config.toml
arch = "mlp_mixer"
dataset = "rendered roads seen from a driver's seat, with toy cars, trees and houses"
image_size = 64
norm = "layernorm"
parallel_block = false
inner_norm = false
init = "xavier_uniform"
beta2 = 0.98
final_lr_fraction = 0.1
warmup_steps = 580
Rows from block 4 of a small segmentation model, named by matrix and row number. Rows with one number belong to one neuron. Each number is 128 + 32 x the weight over its row's rms, rounded and kept within 0 to 255. All counts start at 0. Numbers have three digits each.
After each neuron's rows are labels from the 100 images, of 14976, where the neuron reaches its highest value: "lies over" is the class under the peak. Only what is clearly more common there than usual is listed. The data: rendered roads seen from a driver's seat, with toy cars, trees and houses. In brackets: how many of the 100, against the usual share in percent.
# fc1: MLP up (model.blocks.4.mlp.fc1.weight, 2048x512), inputs 57-113
# fc2: MLP down (model.blocks.4.mlp.fc2.weight, 512x2048, transposed), outputs 57-113

fc1.514:110154127106118124142137139159149133122111066175097168136157133126140090157129137134153119201097092186106166114117144157125089147120113109137082085147109125141060114190111
fc2.514:148108139084131142137106131094149177163098136150115126113102068146105126074133123090111133038150132159072115122109205074110115151034163128159192108134144157073045125143149
lies over: marking (63 vs 0.4)

fc1.323:177154119128079172129106130121175193125161080163113120185057135084143155130131150173128109156140138143129147130130143129115109095135079086137137137120148127191084118122033
fc2.323:177123116132132103138144145068077111085128117124066146108110158154162150182094115133134136106125118137141086166095144103170112125197121161169122157104107148087109204153132
lies over: verge (96 vs 17.1)

fc1.752:135107158133056159090202107143130133147093142144162058139161126110189097188169174174116108160194056113143126074144121175130182139120078100144149117158096187103077145163127
fc2.752:144110175098093071146109110182148168133079128140143059134143098112111016182195184112147109151154108134099172164142109142133135096064150086126108097098078069137118146170112
lies over: car (49 vs 2.3)

fc1.250:142160137112120142124117136123129106128132181148101125157061125081141084081123147146123128114110172167137173144136104121101141120137126103201123131094106118104139139116113
fc2.250:068174120109177115120102076096112152120103054062146102114122072205150151123104100126124116146147123134215105136093111152189100149068094149102094096138123130113077153151093
lies over: pine (36 vs 1.1)

fc1.191:159099048115075111136118146121097100056161147088079076111159140121111146139149149116082140167150146084102089143108136070165183128125133115152129141115112128085101124091080
fc2.191:135174085132099123108126126141142138130150123104161114111167144083092116124147112156100161118099123159100127195170113184087127130076186106174149168107101095065088046070129
lies over: car (82 vs 2.3)

fc1.303:139086114108124169080119099108165151081182114155093095116153113118156163182189170117076061147090036185068125129144149149050096161128093121155097159119149097085116159117148
fc2.303:156136147110169182146120140089170126157098107116166099112162091131090155084148141099093132148168141109094103099104066191181158120157137121160123079156146139104124106143154
lies over: truck (100 vs 4.6)

fc1.399:131105133175103152159138163113162144123130075145102091117107152183171089111110106194123075139145105158084135168137171120108109117141112111048120143158146138182086125131060
fc2.399:162192162112092127028118139063210159131142163148168128192138095164117156119129177102147102187130091110091084111110209102128150088175104146167141112073159072095212102122205
lies over: sky (75 vs 35.5)

fc1.669:168131134165113169173115160127151079119165130162098108109044115087157048120099130106132147112125139122113113174136131070123104072173119115133061140108115148114120126155124
fc2.669:104221114076072148111116108122117135181134111089122152152089133119100121127093101089132121205111104112150140071137137135122127126125110083158176070131161131168120173155063
lies over: verge (81 vs 17.1)

fc1.502:111124101108187125116155070133134056142123122099094116100124121099167110189149111108120120199139136120075141149135090145192103186130158016137097131090134106208119132110121
fc2.502:137132062067177136171106169140121167119140130089143148121131149116067161094136187093158145082130179167104135149093115118112095086126130079164179127128136123108110168212108
lies over: house (28 vs 1.9)

fc1.215:149093120113120155134220099146113111118099139137169105103135129140252099115098135133120128149157130095143093157137082139163156167119131117166114125103118180169137110145091
fc2.215:154076102156144122151122092145142130128142151123145079098185095090151090153134191110122104175101117140124207159116124099067150117093139076138132110121058130128147162179114
lies over: car (43 vs 2.3); truck (35 vs 4.6)

fc1.72:117138092150109125131159151134131121087113113153099166160148121127120118138148139180207077151210051049101146158094145126067084122161123072068126159163177156129146164111145
fc2.72:147074135123159104148106156137116154114133159116120093124139068111178125131168159091130116118118151138103156122153146211072106135125157136090108116090098060087111096127176
lies over: truck (58 vs 4.6)

fc1.242:132105067165152135124159129095098087124199109121135092135180134113104142145120128145102105125110117077137103166089140058098140111085113072177148133138093160184122149153082
fc2.242:121119132167148100118121156145173166151142113111150108121174159147141113110112200155118113096221124172177132146163126108064136105103121074148158153164105127134130138098143
lies over: car (83 vs 2.3)

fc1.21:119149104117139133054166133128192142121149076094119094152097106126156140088124110139137122131173141086067167159098101114125118166142116132100155096147143145105070146074068
fc2.21:141173119129145159106143137094144102178169079116168100101150139099187178068162135145113141103104143207089236199150118191107088107148099155104070135092142116136137111122085
lies over: sky (100 vs 35.5)

fc1.357:082106121097133121159131086129147057115132047116130055132118110082158106107117138115170111146111122110104117122138096128136131163147110127122146092084119166143154136163087
fc2.357:138181120081186150133130061100132149099107135079086155150143107145111120100104130108150103158149138148081131119112125117183082144088096129189112107124157121138137195099133
lies over: sky (100 vs 35.5)

fc1.611:136114144102156140134116138131108096092108127124049112126171121179130156115164116120141091083159106056150118151130107143160117098108118055216151130136129142141186125145085
fc2.611:175110148182108117110153169099132127130110113174157100094158072105099071071151109189082153105133170161169116132087151119159164128122122128202105094117131188164115093093112
lies over: pine (89 vs 1.1)

fc1.755:058127151054130147149149155140173145147173083120177142124075104143072081152050140111064146097179107139155103084130195070140130141169078115124106140078109118146140104164121
fc2.755:112144110136101196098094121117165112117114115135190099180131135113103100139157137128142092104238203118116078137061122085124121159102135153094106115077138105103056148096115
lies over: road (94 vs 35.1)

fc1.275:111069091158114099123178143191127065063142141168176105154155100106225109120083131149139099176167142170127080149094140150095122151164134095146140116169182165118091132132108
fc2.275:133145100140076093073123104093127155115102128135161151154153155122146094123129164135138140199185154150107190122135154102056127101150175071174145136121126126137094171140114
lies over: house (33 vs 1.9)

fc1.541:148148075149068108113190153088169079089121120161107141169097111172117153149102108211088146114074146128125133151131137132095125040156081101096096097091114163086090104148100
fc2.541:114161128138139118160164158107149173153123089119131072137113082109145106102086091170118110097139100133117135069127180211126097112143101173137118119080111173128106109100107
lies over: sky (95 vs 35.5)

fc1.20:135110127098076121081118104148126143096122120113124052120172082141103112209109149160092063133117074164085090112101121181101169140123126133177110100153170114092060108134146
fc2.20:130102121102134091148116143147085102157169153138198091098200129093111099138126121165121088122143135220170113053104074072142124176117107131164149113199101139155142169097181
lies over: verge (99 vs 17.1)

fc1.261:142182105112136192111166121110125112125110150163140100111110076072123077169132124097157140153194125152093128137111081126149130091138103125122026130145111138139161166125138
fc2.261:093136129149138123101152191093137134129150149140116161164072167129154152164116064111114112078112136102194215154094152190092115104186183146086104129112137163111052145142093
lies over: barrel (39 vs 0.4)

fc1.753:153160167111095134085142140151194169139114138128056106101163102124166074161175163079072106144100057136172168152142108141116129189117107110144112137094105095166097118174150
fc2.753:155070105201158131110120163054124081089114187072074076111123093149081083131132100104178107155123083172138135129084117128131121164144168079151148081154166085193173164120084
lies over: lamp (38 vs 0.4)

fc1.223:088119056156149135114130144142079125150132088118112141167205126115101158098128120163132103145156141111111117100118174137188134076102118089122089114157098148115130105159098
fc2.223:177117109104116164094125106178126072086148120187114106176196084106080160105129161107149128148123112142096151181092136148152154141169113134176115140139101150106151120187124
lies over: pine (38 vs 1.1); car (33 vs 2.3)

fc1.163:169083124095115157121092099143192137085095123084155152145203126136098094188146138092124119131168128048124132160113147147147104084065067099124134134189097105101087152195144
fc2.163:122079044139152097163125145160146146125117173115109134143163110107143197073138187064126102147153125134089070125078121151090135105151108109148147091171166133061162142105187
lies over: tree (42 vs 1.2)

fc1.567:141109055121093151121099147131100140102112114184112153117131088119149070161073205108156134162146131126102022100110169100046145170146104148121112073163143183064095169151155
fc2.567:061085159103120115142085138138096135065044127134080100175159154151165157112088139176163105060121132092126074109123211188093151124131091114203152133101117097045144158152125
lies over: tree (100 vs 1.2)

fc1.684:132135131122037142102146108193137160132167059141149108121124103151125120158079176158118079149104075130111121102069121156089152156194089115137135082150098134094084149148139
fc2.684:089087105141143128128129143154156113107094117123145124144136142174140140120154092120160130124164158118066127096141154108128103163152089147111126095166136074090140163128119
lies over: road (100 vs 35.1)

fc1.408:174099028146135140171079128131109115082177143122099168170129141181125112129058120077132147200138179114152120174125134097152191096113098102104153123116110125129113110166106
fc2.408:135149237050070086090135151132128133182116096162163143114105054082088113161138129141097097094104000147119206121213066143131105149142143143210068165138166136135166196114152
lies over: truck (72 vs 4.6)

fc1.53:150104076126096112144117126133078075057177163113152101080151131112148160097161106127174124138141101035101060175109125089134072113101152082145133130162150141093120176112093
fc2.53:113109119127151114110110119146139119135123128139168148092208093150098067120117114218138156119208094125116161145137137149099112118121157078083119161134106163168194053070119
lies over: truck (59 vs 4.6); car (37 vs 2.3)

fc1.412:155148142166166167178126136067147132051106115161146084078105102087140117129159119114144112131139120119110042144104100133118136169154063096135090122143099126165134145143180
fc2.412:117141132134113085083151168116127180164118201128111127130092126159127135154111131132127126133125141133142180139123133065110163034158171152129191148142105091136108154097102
lies over: car (59 vs 2.3)

fc1.196:118114094151126166112135078172126125075143143112155061062179137078106144196183132117131085179164120124103097125108093155142127169075057074175116160165128143100097130153120
fc2.196:112091119102165128140116070113119128095116087089124160158161130146167173110150125143076087072228116128117140108163114104141122131125091096158123134149124166160084155100114
lies over: car (88 vs 2.3)

fc1.82:119103138123072189111154184174128123038170142120041057108120148143128087085201130139112084088145091139146102110126119141121141083091122116198152116147147107087122161118124
fc2.82:107112132110157180117133089127105125106092168127121138147135140129138234101109129104099116109143117149097135126153098143084174103095141093150113140097069153144130130112114
lies over: truck (38 vs 4.6)

fc1.617:154115099146077120120111114125151143101187100139169072093084124125127119144095162113029126114089126164147085141106133146133162144106126130179120093099182084110137105108129
fc2.617:142140069187119059120123057100091122126164123111097160144099109122095116089112107133124125104131132182191133112093131036153125139121108101132146114187136172156158142151165
lies over: verge (69 vs 17.1)

fc1.742:068188099132132140157139080158121085139090138130145088147185044099112080168094139157132100141110018125067134079114156091178114095102053128131116094145151202114170154169106
fc2.742:170106133122131128102083147121076131077141115081141173112144130174152139105151110096154112150041156185125138092077190177109172158179099114097113106145108112118155099091156
lies over: marking (57 vs 0.4)

fc1.764:129097165118097096125157141142124071097174138139066108147105138177096142096069129198090125074115130152158121099126097149121188097131095155116115136107115161150149089141064
fc2.764:120149129145105113127105104144144102124148151105117162140146103142118154135114100114181127162177092175079171163132114132143098103123144161117103134099131095145141130100119
lies over: car (78 vs 2.3)

fc1.179:100124088120143132143088118167145117137127127139199180125140093119133110186030137136131161188164117147081132099087145113171119088137128120190122117169150165132114153179153
fc2.179:133101148115125131135141170086148150099113159122146077214124133135171181132079075083141134106090166138178141115096149189134108075163159100128061122088155064111127140108135
lies over: verge (74 vs 17.1)

fc1.199:089110098118167156102133111098184171148154099126137050138109111145060082146104155087117097137154098176143143092112102130080120165126125125066100120108168115145080179087130
fc2.199:129188161134128111129102106167164137166131137170157105149128093095078121129148100096059129158101106104116051121139149153119139139170150108103128106062111077066114112116118
lies over: verge (100 vs 17.1)

fc1.606:144088129105113121128106125138121047132178070046077061089147105149179146124145126147116105106134118087086131098102122129159187134104134142165136163111112091096116131090110
fc2.606:138181101103080130150060107062145093126136110068135112188165131167129143177106118150121149140111137171077176148135122197164109117133119096154126143077079115165109099128108
lies over: house (82 vs 1.9)

fc1.677:130147117165134187121176112122147127116133147132169110124166107120103083184153128114153122171133135097119116128077156130113156124129125095166128108134117158174119190144143
fc2.677:141107135129167125080128179171142094124164130123108091150099177070131130133157152089139145166135129136162118132085146136057123148165149106112078104127154152126065144150125
lies over: barrel (31 vs 0.4)

fc1.277:087144145094137150122093141143134142106188115168145169098126092112137153180126205098087117135170106123140060132091170000156148136133103181162076078121072165074154124145115
fc2.277:121148126144166124163100132104122168090064161081110166129139159086095129095059116147192156089177174144159128202116094141125129096180173117168152122193067157119119138142139
lies over: truck (52 vs 4.6)